Rows from block 3, named by matrix and row number. Rows with one number belong to one neuron. Each number is 128 + 24 x the weight over its row's rms, rounded and kept within 0 to 255. All counts start at 0. Numbers have three digits each. After the name is the row's rms in percent of the matrix's.
# gate: MLP gate (model.blocks.3.mlp.gate.weight, 672x256), inputs 128-255
# fc1: MLP up (model.blocks.3.mlp.fc1.weight, 672x256), inputs 128-255
# fc2: MLP down (model.blocks.3.mlp.fc2.weight, 256x672, transposed), outputs 128-255
gate.409 101:145106141098123119087118129148124166111119127126103108146093151105140106149118147162132100115149135162102110090149124125126120109144115120086081104144117110123166123136107128141163176143093103095124148132133112098137139122164102153109106133120118189131101097153110102136136126109137073137142112118177100165122111091096101127108072150109089136115145151149104162105139097140164158108151
gate.410 097:127110139115149095107189144129142131133112123099142182116093111092136132130160106119159117149130099138097137151095136147100075122080188152148118126094108151156124131153105149134127135086141121111134114122144119101097120126112192163110153126111134106079099107111158138090126115176129079109116155113135155085132111138137152104137142089133121150122144085129131057147118086080136133143115
gate.412 120:130138089140119118122168078097107144082122101154133149108133132105135120131148132152115132109125106102141117089149127142102106091115102129116138113134135138106124112139120100158156147107139097127117082113133114126111125125091128081156097118121119147138132127119131178170097147151127175083136148151129116155125106108108095144120139136128189138155121142119139136164121170109131133124135
gate.413 078:104122163153110080148155115116143154120131146091132194131197108127124141111157132139116112159132098110093099091135121112117111099101150093137127159104129128077123094128104109093104150158149146150124167108119145095119114082147142159105141119094143123101125141115111076099171125115154189118140136120108121085140128075079069131092106125123116179124121171106124113136119163132097152103136
gate.414 093:105108164137184111166113132099137158120124103186127144105117172100114109138124128095107157158092120120121151154181151128117175105109115119146091130149108152114138124131104122151115189158148150130162122123154108137142178137078185153114115115128138144125110106145133168099131139114131097124151105102115159143144109125130138130148143099169121136102140112147133126123121112117182174146157
gate.415 104:124100172143112181112125172087126133107131098163160152120118138135112117132115134146170125127118118123122148150109122123165101160112141121157167142119112103166119163106147142170138121109080124143144142094154184067125172111121123131149123125134134080097109137094083090153159150176096134108154115141114103137071149091135136124161141160171175167091113124132101090096146142146142123120184
gate.416 110:174143112142132092145067110127163122112128161175150152131101126114139128149132145152125178119095142113158167110124124090162119174156101165103115069124153104177133116128146129152161116154145108103112168124102115151148124104127094128146140126113162116100139155143130144124151088149106125125165143109099085091132124104094109120150117131138124100162119123131172111130136136138121126176111
gate.417 118:121128106109116152111138135148114091139126116141094168116070171148186125125143124138175135114155129138158169135135122146149093111141120133116163149154096140103111147142143159047139109130147097138166113122109155130083118170125140095148139169141147118125113126108105142127105137138099051124113096164099118098150167122112112119118118149127138136128132083131128156066095121096123122140145
gate.418 105:149140071096104109134131095115107154145074140140138082128112112078128111070143147108118162080123137119115139122144116139144135142100127134138146091115109145111124130126139136108137129113149180090095133127136126101159139133141107125125183113143180151105114143143122151176168148130136103139118140209140167084117144121132089152156131140129163134121094167131154111131165118140115137138108
gate.419 113:104140157118113145171126089108137105136113101147104145155170091169137098161077142118130142137118135105173158130199142156162140172173151110109156158106117124129084118134104165133116114119149115136123148136146145121157147148121164116127180105136117129145112112103149122118150140144100136087116121107109142119127111155118187119124124113157152185091189089092091172122154122146149104129125
gate.420 092:150139138160136090180107095142137146100141108133107155086135133159108131116149114111137106116123147123109164128135126112148065125111164121167106095170097180181110110141148141161135100133102133115103118095171117104144103104121127154137137146149141111165135143131172158093148117152162103114116138122128138126161125115159140128179138117103123168086115128120146123160114122165099126128107
gate.421 115:061153174116100108120172181129091099141201147149099117154135115123132161121117129140129151128123112173124063127145108144090082159110173128126129111161125142125118151121130152129140147123106120132106109097130113143126162126149086103105126143158145130126083106164128113130158153165176152114107144118126139152120152140086141153135140153147122142061103135100118130149162151124128101096145
gate.422 103:132132082137105121072080118076158132139127123190136088115141110124166145123097114131116114116142124118129106133147115087135130128177095162118145155138145122149135156088106142134082144123155131130101159140162128121111124115095159122111123125077107098142097096123118157140114094115124120091151153117135155139121140142164136200127113091174145100141140150111117142060118124166152124123137
gate.423 096:096129124093132104115162109125132135114110142138119137107127155124103106109118132128083151107128108150102138166118151122118096073085105150113101164134160061078153131124127114099133107169118113137118129126125146118131142093161117134130117124113106115182147133095173101146116117158127080155106174130108155139118098144134124114116122136129123114096119098169117128119121125128139089146153
gate.424 082:132115089177110109178119094108159142116097098148129150098124126120146143131104132160138143112125173158106147144147107135116167143146129156088139148092132107148088144142106126135126138128102136132133089094127100143119161104145118124124090186073119167093094114119128141137167111151090095136099145141143144130125127102183129109148134095104116096147126159127136177098127103137120150106133
gate.425 084:156169130118131125118099137050107134168170113145127091126107158141140119140130163149148093131141126107125130193113122114147118139159108112104152125144091110097147170182106110117133157107111133119101123134171134116113163157122127116123153137124090138127122119137127132120090107127123132118144164120078128106130178099056139164127161127128145124094137119123127128088129111129143095107114
gate.427 103:120155141097102121149124126152123126114097124108140106138129122159141131149114131111101102140099107118128097131090149167132144118146137115125159116109128130117145116098088087117092082110137130169086132105124141097135113131146121098128145110111106123134124149083151163122127136150108135153080144117111110138142144157107161153148153093139139102138153095113141117143086158139088104089148
gate.428 102:132089146169108106124120152108143145201109100145121129111140130147146174119136151147136101160150118132091089130125117134124188094132107090137121127131144086124146142112127115126121133139151115126133096155137131104108145127149112095142137080128118135113169132147203174170099126116065152141134134136114151139122123126135132152108136140132171101126116109121044075151099066147140109097143
gate.430 085:100102136098139108130134135164098157149120114142123138089121117128143138176144150152097176166123124065163104137140073115100139161144158116178089121116113103101112123184107093127113124163148134123130114114169144150118134132091110142130113134139107102123155138091148122142092104130120150107165116131135137105120108117112141108077130122116175106116146140164128134120125146142107195084144
gate.431 096:123141094130117117128101135154109110133125177123148111117076164156099148141169130076146118107148140130125103101161103120103147108117150127159132160100119124144144145121102139103127150127085111094112098142088129105149156149125173145139112101119177114121132144132152120142129126137122098096147157108141159126099098098093098089167121135077154153101121126143126127143122123135179109142112
gate.432 121:134134125153132159126117113139102123141134101142141143166135131135154143136130096095128100112148178100157114157133099159128154120108136128143123142096135142089131152121120157133111150095123109139123119119142117104104107109080116114151116182123099107104129124142186150119109117160144183088140149129110142123144084112115099126160112198112127145107138157084140140167106122093124160098126
gate.433 118:112120115099146095146108135096155172131106159135141136106148108138098096095132154131097151145148166174082084108154150114094189131154127141106111151118110123112107161107096131119132104143103116120139110114110134140125136142093101114122144128115137116126165116133157099093154124109147107128110194111063166125147111106111149110113148146166097075090113181131158140138122121117125123123134
gate.434 127:147138145140106136131147170151093154144129121144142144132114099156113119107121111118089162088077139159137181151106144134142142126140128107118133186131129113120141113130123087127099147128069119158134098163060132143135130145062119083119130127115105094137173128145086172123136110144138144114126096119139174122169136141135140112095147136108082156125156168083130089142115125109151130119100
gate.435 105:117116159111142105087100168115152133169127154152164098088155160115097132123127189133180118103130120166188140137108123156118165133116105134154134139125128108133138112158157155151120133096167183164093126133147111087134158144154135147086155136150125104119084125111101102149145132123117144126128116122090138118106150153118122137131131139141153115141134141096169128149112123122149137146175
gate.436 093:139120162107154136144172141149131104111161079128116180094130150108120102112117124133100132129155144126157134166157141095098163127134164149143143103121135141134118131142114124191141128141131162150149161136129154169124151127102101103121109128123146106178126095126126130146079118121087122119122167096130137121118176107113144138134108095135123143144133141123161108136166102123114121109154
gate.437 085:110171105085146114144110102144152157076121080134124140118124087131137144131133136121116124134167126148135113094137159129068078127152169136152150115150129123110158091099153156115119124106116118153111105148144113179097113109146139094134106118086156145099122135124147138179124120094131159115119129119076136099125152096163103123100104110124141114118088143114113114135136130145135110146119
gate.438 110:125153099141169153121104131104145093128129128110126129124165121149141096110169117100107159080133105127136132168107133113136111138115182161140128101138127152135094163155153152104147128135103141106168182135163125111104098158103157081134127164159141161117107108156145116107138084097120104100107121118143149108106095169131126160113115131107141118110156133107124137121164131117150108165119
gate.439 092:111099154108149129135105151122140125185095156119135091159101115109090155136145125134133143131131144117188157164121144152101114179163115159126146069096111125163164167150152112137099152143185165145117136127118103055146135138152168169120098110085144182115132151132137119151110137118112149113124139120157142129141146123189157123099154108101129137128124103130156166124153105126127140148147
gate.440 091:093175127123123122114124127108142110107156164160138124118118167161172166127118114136113142119118119169138140120141101110121149123102122129145116130155126116144128178108098114150126122152107135124118143119146165186185121072122107132128136149159101134123105123093131121134115151155146123136113139125156110147141076107113109159136190097140170134180123130135122094113124056150107118104133
gate.441 088:138093098122134107116172126146108127156134128146109124122120126138169129167107145145105144117119090139131105103150093099095133162099107143135077141097110133144126125081080142124146129157120114142101139098114120105118136112122133143139125136125126161105154100178122138112122108084135115186119092122136123135099097129126127162150119183169136113121091099139153139103133093126137097127139
gate.442 100:140149154165099117129079097089182097119137145111125108104159146100118130124159139179188119139108123106099119091108109160097093132111103135126150122139141116144142122155147131163134118131168130135121106083127159156136095108145115073074157154166141114132105130162135131137147109107134138106102121153145152114127145125117104146196138129163133099152148150114134085154102097088134120115185
gate.443 083:109116149172114112120141170150124116116143172100133105104135141099151120152133106150092125107123168128117112148102168131118109110138103105120139138141154140112172121107089129100088141140128123150140084145107106131146134084154150133126130090119168106129138168091140123135082124135108080087125102134147120121137108142146108141068130065083142119152116109072112161151156113124171095121116
gate.444 084:146122117152149131121185136177114123090109128106147110071115138134115144109092132152138122139155130140151142161141121183137104100144118101153106168123129114150085128076157136135146156074149106110131102108111115090135156137116166097142137158136156146113116145107119105141142137136143127117114176122136116165111117172131164126149128140122111142112063148158162103124127141105139153133127
gate.445 102:093113128157106136116161115138108131149122119182103141120134136128111120108140126085149085128110133159128148109136104173159139123120167143138150133131066103129106104136186128135146125118099105117117110140114119144140079091136114135092154100113117127130145156134085192146114116137133119094069125142160143107152161148103121168125124125096134130160123124128159168183107149128072167142153
gate.446 091:157156111136142166165110144170123145093130104117144107112123107141134101110123162114110175130179161114145110173123117148125095145102175186104114121120094105099130131138124149113141105131117134144116135102109142107094104149112134120129131143138171144108097163092139121134123112131113128073100158129140150099103165148180170121134136127106095079170146122131118135125172118103082125120147
fc1.409 101:134125131094150118099121150144097150129154118135123142142114154109118109131133132139137138123125144158121117097152132108108161105152120117090110116139094123140161117163099144131169168105114086127110164123124111126136133116126147186119129142121105187104101097116102117091136112105139065141130087149168136166130124108103116099081093127097131133121123159180139139076152090135163142074103
fc1.410 094:126121134081152127145129115086134123130177183120162124133143168120141166164111164159133159074131138145145071106161113147139133145189126118136117140157153073116105147069140107108138138173063122119122154154145101125120139113115122136166154104122130128166157122130134108122126143154139132141124139067151143142089118150149115134103140113075198130104138148130167131115125158100108128154134
fc1.412 115:114092148090191124118140124140118155150082166160090133147145109123112151137104147119115129149125121127152187139132111101121128088152116126097113116106139125124114115133126119109141172128153184113128159148128131144155089134120083084082118125120138138136134101110120132152127114133141120150139159110187139110152108119146134149127164119124169114155153127154137098153141093154158109169078
fc1.413 078:147163104195150175059103145144104122106134158110104098099090143123122123150151159156157110100108126160132162115118138174119125133152125110152131113163120121134159135119151150097180125131114103111103118172111072176169129141135101123124110128148160149083133128101116136123136128128110119158137155143068140124127123136114137140102173148136122125136179117120136109139163088126143126167152
fc1.414 094:133155113136126106084121159129144118110134171159112133216152128160133147112135146110190164153105143136111086124144122124089128161091095121134145101138119127145107110108149102118156086138116113132120115164139151102150155119131136128164131147142124112121102080173158088160125119141144109135136198138125131120117140119145118110125078139147139149121148132145165116095119111120114208154154
fc1.415 096:161138135148126178149119135069143139128123141121124113128135141131097121157160128138136127148149135126099160094130157140130130162109127147143128196111123123101147153141160112099125096126123130132150124125143121108107118121120106088144103118129089088123136125121065115155110130143138164117137096158140112082077164144138069101155128160183112127109148192133127086132153142151116162155156
fc1.416 119:134134154134126125169146122097154124130111121133120096144130147099117160139099169098113168116122131141106086134175112109113118059156156168108131078126144162106129092115131146115116102134130153106142128113103138153132102100120136147124063098153105104151159137125117098153115170099124114105141141135119133140112104112088138146132111087172123071121149128142111148114118106154095107129121
fc1.417 126:131091134138111133125161088152108122126144126094118100112096138103134101117092139141149162079101074113124117152146116149148115123093132115119138094089121180136070069138112100122100109113096060121114125105093114109089181151118139133121114118118146162152180120114133137098099133145122076154088110129110156101128098087098158136109085125116130105143110076105097115152137135108106115124121
fc1.418 112:102136191134117166153132151121122127096165121134139150149109148152125150170132141138163114170116108156158090139134139147110104140161104143043123178098165137142086143115117117131115165146103112134171144113153137152122151136146159109115083183118076116147157133139149117083088111130134138125134121094122088131174122135132131121114110120130104122133131105102091113107099125127105124110151
fc1.419 124:136104152111089114136077157115087101148122140127102120133144102103131114102125171145109177121124094151143139154159151128131100103142130092109112087121094144129105098112157126081163113145143112104145107142100097146113114104105117130126102111087113165142106127152147119111150126118138106138146111127090141146189100084148162136090104147121158156144175119098131098145150113128128123115111
fc1.420 096:132110125125141121125115103103148076111141154139152102083145087103139118141166083101090109075151121097101158095132116077175128133129142095162161098128068134120123155101143099117111151156124128076145136127128123159105082150078144161119172144130094155149138146130107138107145128091146140149116140126140132081145156164155110132123144107127095143125096086114085162114154143121141088130109
fc1.421 112:142097171190105153176100139128115153152169116142116092104130104106100147115147124122152145111111183112126081122163112144092111147120140131135148114153155088129151115151108154087151099184131108158144148081158104130152140164161110127168116151136149149141116150154115104130155121126133126140118084105114123159116128128133136118118137085130101151125165112146115110140186113153114123140149
fc1.422 100:144153097123113124099127139102165139080112124148117128118152093139152140149105160086118137170136131134084122159126101136107115138140096118101128166163140123172105106056111097128097109113137148127128140103144149132112133158125128126122121147140080146133137101158095138088113100120161194106132129137126208163115128190119117139097108110114132117140115108105129203087098120138164123088111
fc1.423 098:122118091121127102151120136110134109114107115111122115147122148133166099131133124140080139119136116177152116156112158146145110098137129163136126108130121104082130142150131116118121147168125112126126161115146106149156171088152097160129116174102116128203165145141112157147135156137161097160130151144133127125136156155139124106100103116108124127085159104165096104121077121087135131133122
fc1.424 082:126135101119131142144126091123139121144156164161107134136155095110139076119204110144121110117094123115150139123108112109116121135093123144156107098155130134129178140122196119097134136112160142123114142115143146122173102143111110143134149088158149104175154137127148153136121132140150200149127119109091157139121150181095110169155171117153135139119113108161138079145154143127153116153100
fc1.425 089:082036140111147134141143090144126121123129136123130173111140124129131136129068081120110148112129119125121173098113135154106132079150132158100104128112141102120114089122156147122146123102116148125102137093121113158134090150111110154125171122101174106106116120085128167131167151084124120155152131166151144121136110104168124112096169076109156159161138108128114119166120100149154172176106
fc1.427 099:164127137088124137118159132111109124144139121138112164142062143097157135162113124138131127113124132130126095133098166138155113137129104134110106111139144148116141160095090136122128131098079129100133161102156139101158104183098126136110127136135171124082135119129125130120119126121156143093105130112113108170095147190110115150153114093143134141159122140151165116123147128144141147150138
fc1.428 106:109118100105123148147133113134122065102100147165145116116137079144117137094107087087063135122120132098144153112132114139174091144120147178097139121138161147101084126115127090114111096095104168126125135101103128116125116163145114122099140166128131117125098117086104110122130139080175128090104106174130137096129103139154106101104083130133107099097139144094199119122114130140095141149115
fc1.430 090:136128131095114129123110125124102158141130142142178097109094122105132136154153110165130156149095104097173125107144108111096122143076122135152082065164130107102139122163115113157090124134131153116142156164136155104136173140138085091103150143136126090116171145099135097188121104126149150113123105138131127145134135150144116139098137133122162118120095127146111106112126126155091141110131
fc1.431 107:096128110117148112116120149123127123150074069180110120177152109155126099126119131134145123153114142073100145134144162166078106174116119155164105113116147083122098120116131164162067132127158143120129104089166144114111094105118128126119113150092128125127134133154106155158129152124114108147091115131138113165152141136143091133093127136152123079097079114131124166143167129083094086146149
fc1.432 119:130092132144137128134099127124092105143127097149163133136115114136122169155121110110107093119142155100168120134156108151114169124111126104160130149089152147089162141102098126118112129078133110120125112140108132120123143099124146114149110130125113135103151128140142154143098102157106155103111152128110143117103102132123120112159127187121164126132142123115128104143122132094122190088118
fc1.433 109:110169121137124113123161160168137150123127144148130121158094133101134128083139123149146146115145150145100145142153118114185136135166123156114115146115093124122088149126121083138110102166135091086130148105097143125108107104165109139137137147141129152113175171132098131114090051153135142097076142104126150103145117101054127095084086172095122085109116130099142145118126079086113096137113
fc1.434 113:083146137166173084090110118096127104150151152135096119114136138114128095117116118102121140123140108084182104146130157125117156157080150138140152132128089108144139107133149146135134128134158137117169123139119129123137167133131120139095146141144176119125157114101132134158151140168156128128148127100142119140102117154144144152153106109120089127096098131105122165163135140154065123148123
fc1.435 097:147108072155174141113103132133127156126125165099152120108097155136146155102138077128126121165098171181121125130133125174077145101098137105149107133150092141137122087107136107128102085130119131119087113144144165131152092097130142160165145115156154084144111139120158176151101108132108121126109123111072139117105157165106138125137121170155137133118152148123092132159085137093127112132121
fc1.436 089:131138117110088118125168115146145092134110120122129115116143103129142142084103153144162082142141120109175162113137151135149106135147180137150136169114124118132112150088129129151107140120144139109122126149114120180113140107149084115102141129151120148165133195107119159108138138093131105100127143158193113105126120160162090116155174089120124123122137089144119154143146162128144113124126
fc1.437 082:165123080111154163114083145087118114138097147139107130139116109112083093104112141120095167076142119163143116143134126137114125178121092088124110134086115099090153148154158138117146129150102123127133113111096075128114154136126176150148158120148116103143107160122154144116166152136129146142157113111093137135093154089134126091128162122136146192169190125117128163159151144149080093141161
fc1.438 113:100144100148161128112131127120139121099115118074065106109153142129110126093167139095140155113152173102111115134127119135113101136093190128152140096088135153153124153175143124136150092126122161146144158138127114095149099152106114100173168169129110148128094109145124089132148109086104112121058129095142122132088097128127131104127136164143119139082128112127137126112154139125074140103141
fc1.439 087:125124103129148120090105156107133112155106146120109081158120115113074170148153118170154136166128152081171156208131134144133111167150103153140155118100078120132154130134131143126129192149160169126101141128104100066158136124134145151127120139123157148134136143103094082144130152137137148124134132166114141150149134101154156126096186117096141116142137124101136148125142113115146135119190
fc1.440 092:157119127097179142106103110121141102128131092145165116093144132094116112118161126103154123109122142117143098193145131139103146141159111157148164136128105140102141128124149114121138148113107106144131140160133076093087127158138138170128180114110090131114158148114137165116145115118160140094149164174135206119126132148151155093112114150108133112090134131134132130156132176113148127082104
fc1.441 089:100172141123157085117100162133156085149106118138123121118077146129135119164073132124147120164145148180138167137114187128154117142149138082096145118120117109147137113151133111127102105152128101124133091115130102141110127130104119109083162114162158098128126147145070172152148137122112138105101153120109090147175135156095101069109148134151155103128132104148168124132123093131121147115074
fc1.442 106:142143139141137084136073104091132103125164142129104136146159139129147141146143154119168086092154131125100085112144105105088082033100109115117175155148142144116134125118111109127099120132163126097143104128123151147120112114140098095117147132142160100154167119127116142125170145136110129133110117079102134125137144123122144134150140133114150101145149110151152116139107137125106122144141
fc1.443 084:133168130139123100140140125168098098135116157114135130140121103097167150132142102168125107149126193120124121135120155111077131111110176121124147145124110149087126074103099134082079149135162156123151099136120129136110094127117162160126114136107150113123135192167132131145107123102148085104107076078166092086120119128124117101121149117080152133129109132089145126145129160087129103137155
fc1.444 085:102106120155133096104174113173175145095118131112109137097107140109087139110059132136148130144117112114149167173156093139117125089179152138132080182135131109109136161108122112151108120133120123150120114168131118108125127116153148144088091128108137128132099179108121126131132126141106131122089121124124091186117143128118147141113136155144167128139082143166118124117125109090160157170138
fc1.445 099:155166140086140122157092138111131124096128144082123117147108115134145103159138150168109164154136158110127107142123133125103137155132088127106112113146159141157146134124095129151126131145148146140144129098149112098116180163128156119144129138151139140119106125108126087096126150122114143139186131118115110138111133110147133095131112149156126145082142135119103090097159110134152080082118
fc1.446 088:161104100155138171130114180188121150070130094137136106163120095160144139112131126148107172136130178131123142138115117114094099136136155183142135111095112144154137147116145167089150089110093139143150101118122140109110131158146170149105138145123120111103106169139156121135109136116140109092135146106148145147121156145129139126128111131119105122169120137128127158104143089103110136088137
fc2.409 100:114126158107173082140056104124089125116126132149109119125124121117166088151107124115161141108149156128135162136107127155099134093108140139114124086134094126185129126125092105132146111114119151124132151160152120137108155159168105130137093137153176146107143153131171103155159132108139126128129128130100130223121106113128145145093134098151170120124160128152144104140129103120157112127115
fc2.410 093:130111100116155087119119139134107125134163117138117145143081124115140112117122146127128137112146122143174131086138118167087129102123094145110167126122093124168112137101152145131156109139135094136118126146109108140113141125099152119143122098120129164113110096123158131097108139140135054113059154126122142091156124123118122135116131103120113178129130134117121121146193099133094183158161
fc2.412 109:137103154164138165121149073102136125123136080114120136129122086074131136083175102153114149101097075171125127109108130098117120109112091131103090142147173112131144132174157159098127123164124143142107104150096151153158151167148116124117135160103142166113092145110148167084141099135139087117137128110137144148135128141141115151095132128126079098129134081134120124121115159134106124115138
fc2.413 081:120086146151132137148134128095154119108113143079141136160161119157087117139117084159117119113112132179092117108132123136136148143113093149138122140121148114091117145151114131102157115144102155167120147114175142137147100140127149107154175143132146131119129127139140121169096111144169105095099148150162141130126120113091149149124118120120074143136117102131130163110088114081144143128172
fc2.414 107:132107147122137098119090154165121139099120096123130165106130155126117120137096095082143150101141150128129075138166131105136142116150113145121114094152156164121107112147135122173170111100148117135138091153143146148141132093153145137162137157149131126160163128172178163143135147137163102142091121139095160130155135125146118150120081156117162113124127127162118175151077071094118122105125
fc2.415 104:116171110159148130153150121153146145132136109096103160165126134090125149080196111097144143122124126151117152111124167164144095090127104144182107119141135109085122112130140103116102104127151178161128139120157118157097168134149120160129117114144130130110083113165089109104125126095149125149118097152153135156113051103115139160153146125099161116147126147178084132156164151150105134082104
fc2.416 106:088069133110152142156112109117170141142105159134107078101109122116092130094144100118115124117101128124187148139119135115129126159054121109118176104132135123140115151132101153123133093087148103144108124095089149117114077168142133135105116152122130139168131162145157137114138084133160152126121108139126145138126198145124115110157123110131142140134137084107142106104132142155160138161124
fc2.417 117:127167112100137149112113123109120133091127156085177145132082113154096184112134140131103140104160131111137100085149079120160117126130183111147132112154092139126135124126098145124155093153100131141103118116071156160114140168122122136075133136120109120113166163099139147145119101132147152108138120102119108128142135091116116097121125128114135136092139126163109133164104137102105128105120
fc2.418 110:142139118136128119117144165111103131147133110100149160168139141110157130126145126146133085115158162164111152166112130155192110149184085158135170093140119139167114079130128121131083162116119072153128132115116133141126150126124151089110109157114137110150144120121170140139098145148098127120143077112115155153093121149139156101155114123124138122145135109125136160139132138158127094121142
fc2.419 101:129120132103093107122141121079146119075129144145127107077098163159157154128137118137139101170091127152125116141129120118134184106065161165119119136143113115134107121103125168147131131160117139110159096160131071124090117090121082127161123141115148114106148153093156111129084107162099156098133133162124132112120117125137147111107092140134128088132138190146156168131146096129117116116108
fc2.420 094:155126090159116135125103148160081173133076121178119106131117159129091168116153149126143132160153108157166159130131150136116121166162103138125107126136158104160122156125137157143125108147092108129116108129085171072140156124144110163108131163135088125142109110185155163125062126146137143074120104158091149106107142124144110113072142130139095136103157101123137141167119116104125127099144
fc2.421 101:138140162141105133116141133135141131158148116122141160087132106125177112154112116147119148097138122184151134102154141130149110159098081050090101109133123111135117144136144080126119126140119084110144166145092157118131152126137125132108114136105126155083127087070162164144109114177125123079124090127087137105152124070154131135140147064091193101109129166100144133124113125123145165117114
fc2.422 104:132141108115102131127104098148123125118151138113164158110148136114152133147145123098154133117116145094147112158094103124135108164142123119152112127144147132152113074156149166112131139086109099126131130143157108073165158143120152079142085100156158151056128150137119102132129117103125079123121131128129107132142120121084069111134141138120157140172131125119116117162117120120153101160142
fc2.423 098:109149108164178136156129119083114143162154125165122139077128133071106135112094145128128129159153095122181135157105160154083108105140130146128099130146105119158150161125151084097110140151116099139098105156133137155107135119133137120143113167157149144139091167103100097135167122132110127141122131166128095120133140125148153110143133097108146115126150132144121140151146134114171150131120
fc2.424 086:071113134137122143111150113174144144166144123128114162126129159130103128103107128148127123110091129141120094145145136137127178133149075107138118102142155113127189119132153132139130153121075137129180111147110103118136129133122123130125152132148094129146175124105147108114118148100168099146109101127092141127122111100097110135152135143116128147158134124093100172122156154158111140100107
fc2.425 092:128130163160078115151074091131071172139127144118086130124142154111157103119123129143135132142141124110117126106155147133127134134173107153114116162071063109084121138107101142055180126139175160101141134139149157135110132144109156136151129166093159152113133139109112129160113113087120120151102116175131153111106140140173137113116141090152114146118135176096135123089125144093132166132145
fc2.427 103:149148134133157107134128175139122142150112166107105148127140127099136132144120109169074118070109136123082156087104100130126137127127174156134150153092121127116142139125151094134100137131126122118160138098132106135125124117126150105083111133105188141162092129117105102112111144115109128141134154134158084131111166131120107137122110111161113135149144167126175138090119119108096154139142
fc2.428 108:130144122167159131137131124125142105079111130121088096127113157144122127187109121144171118163133122116121115146140154092137143146174145131087115135101088151158167101116095116141131133131124120111111105177119101129140159148149112138131132097123140147121154147153116107128072165119160150089190129128111147110140108133110110190149122110151152159114060125111130116148103128153130123158142
fc2.430 087:105126121166144146145154081136095109103173152113141127086137145134107141128147165131123066143131104163101143131132139124107141173099135118156085135121138109130099068111149126112124106135142120117088107122157138084086118098127117144138110142131068136107141141115156154121106120108175101165158131139080112157131140106151146129183127147159099098107106143155130125099121147172139161140102
fc2.431 102:165138151154100140183152152120092167136112116152130138140107103111127148111149154104143171137131133105139173127145118112090164120107137075125092188080106104109151093114156140141129085093117136079133110124140109137135081162163168152140154118092070083140117116134115121146161176128108069104137154083092124154134164171125132130120110107110155144135102119138151135153117110113129121142118
fc2.432 114:105094089136095146149093100096175136111109142129137095122146108147124157148143106109173137178105156141140138100126112092119113086138109182130105120099130157158108098147138147122131164112155134152171136154118108132098133144138113154120161097115102136137111142104142111103173084134089111140102128136165136115116152156141129121156170095125053115160143144119127179127146147089143154102143
fc2.433 109:090132165085122176139137150126098112109207084120170147124126092130162111087148157131140073154170100140097088132140120138122117120132135130111125144161118103100139145116101124143134100168150093159121095141116126144110092119154113124128141159128121131121176148090118145146178138121130110090161146144111122116128180160149133135130116140136130143158125145118168160115129141106165168128158
fc2.434 116:105143119119141093104128144124145100133120120137108165131137106150134143133110126129135099107143117124102104156098144123135118150131138109130113131111120117102164113153149105133098107124146136150131093113121144175138160089122112139145120177147133118131137106105173134179136149115103093192115164138125088076101103133132149134118170125114116136149111096131097094131124154109118098149161
fc2.435 099:147096130116118107082175115138143115149110120147136127104156141103132126162100128154115087116155139130154139150107123118134107108130186160132093103160115148095135090077109159091122067125150138112104107109148130138092098097138152116109096072115112111135113113147127104178128113121101144135148132136124102152134095161115097163130113125088097136104119101103127116139110085141142111137122
fc2.436 092:135112083093131170127149135115087157094119094168092130177106143116109162162117144154136101137066178146117100156118098134149107163138110160100112164132130092102129115126111129158132115180111134088110134114148145104109147086166071157181172120093143164127118127131125144114091102181148154091172126133112099098137142114068118146162160147108103074093129165106112119135120116147143151140090
fc2.437 092:114091132154107145144137137134129104131160186108085149136099151181110090148102145132156167167092119159147125118119159114140128184116110141133081102142119160180129109101111135123138107111147140138133130101158163090167075119140110167110156111123127116114162123109095144137066135103118138139159127132102088143112118159166136078094138113100144120133136193137127118118144120147165102159165
fc2.438 113:172150093130135126135131131145087104108159141098065093123160141113156156104121102105142119138127153085097123076093114121125130134088094125136154174157127155134148180110109148122133161103126158139143141069148142131171082130123133130110086135161152127158142138136113108093137116127162142115101123127144141144102159098091094125133133139147160138144117119145160121136108121102167125131132
fc2.439 096:124169149104162101156099159174076142125146138123143121181117129109184097110152137130083125100110128117096114108147117088116107132155139097120137156101150103103115144121138117106109149121119101138152118138146117118135128121093139087094084172112135133160135084125154086117135133109123118145101142125131099107122168103147102161104168092146115105105142136140144147078139120153154105108151
fc2.440 093:102137120144105089156125118162107133152094134141153150140168144177140161091146132121143121145164139089117095156139139105160129110131136101122149088142155135130130099103114135068143136174135124155084106094155154130165136106088121123090128081068113106118138166118137166121133157106135125126160128090111167139148119152159113084107129126117154166087111127144165145149169145116120141109122
fc2.441 091:151080136126124127122101169129066139116070136157116158136128143110129137147145149125114165141145148112117144103152107152114114147078123109159113136109090136156177159173117158123128118095116151137117111143149111148117133148115171127142142160102139111121130172150106131146110124142164157138112110078087139135120157121123190142122157151158129136094155128145139094104134123100158180072131
fc2.442 103:166087152126091194146126153143142136121132130120132095138117113112079127136127137122145131146131124132098104153154125154080106122146163154106150155138140114118136145118082112130154143130078108083089184126124130154122150114129136145101140159125097127141163157121131185137088148138076100117131141114109137108158136091105103155104138144097113131126140142100200160101158154139138098145137
fc2.443 086:111125106128093107126091134098150092173164107146071157131122147106121136100123125123138119116109087110158094123116121076117104108115108154102125169084140121145113080155118095137166162124120097116154165153157172111132114107169119120134151120126147091147129112111133154162128118144116132146121157111175133139126158131103129158106158118131098110114135122137099167114148109136153086140136
fc2.444 087:141100188142116101116099119121091091087111159126146122159118158122125123120116157123101126163121163113143128133118153100155151138105130131127157140125132128100104131108166155119143120144167166138154156157174100120092116130130110127121117123091083097104146114165106149157140135123126120099112115149152147117118114174120167143157128148106172124124120139162141127118079126157162104111125
fc2.445 105:131118148113155122126135156152143150091136117166115122115092080121160128102130163113151088136089145132128090160143101053125133155125149099118093075130138125081087157131128146149108147100087133084099124110166135115121173105139126116168118153065126149163111109102143134140142137111097162140158150142160131105137108137158133145182134094107145118105125133146129104150156141145130119135110
fc2.446 097:130154146100134122127172173175099108105140124067140107160129132132144118117142131117111162088097115112098098104094150103170112118152160188133120161136162133106121139125113093172160089142147108115128117099147145145127111107155127096144121110151112181151136158143139097116106143146116118094086135118175130107108146121154171101130144125103097101145113090096110127140133136109098110193120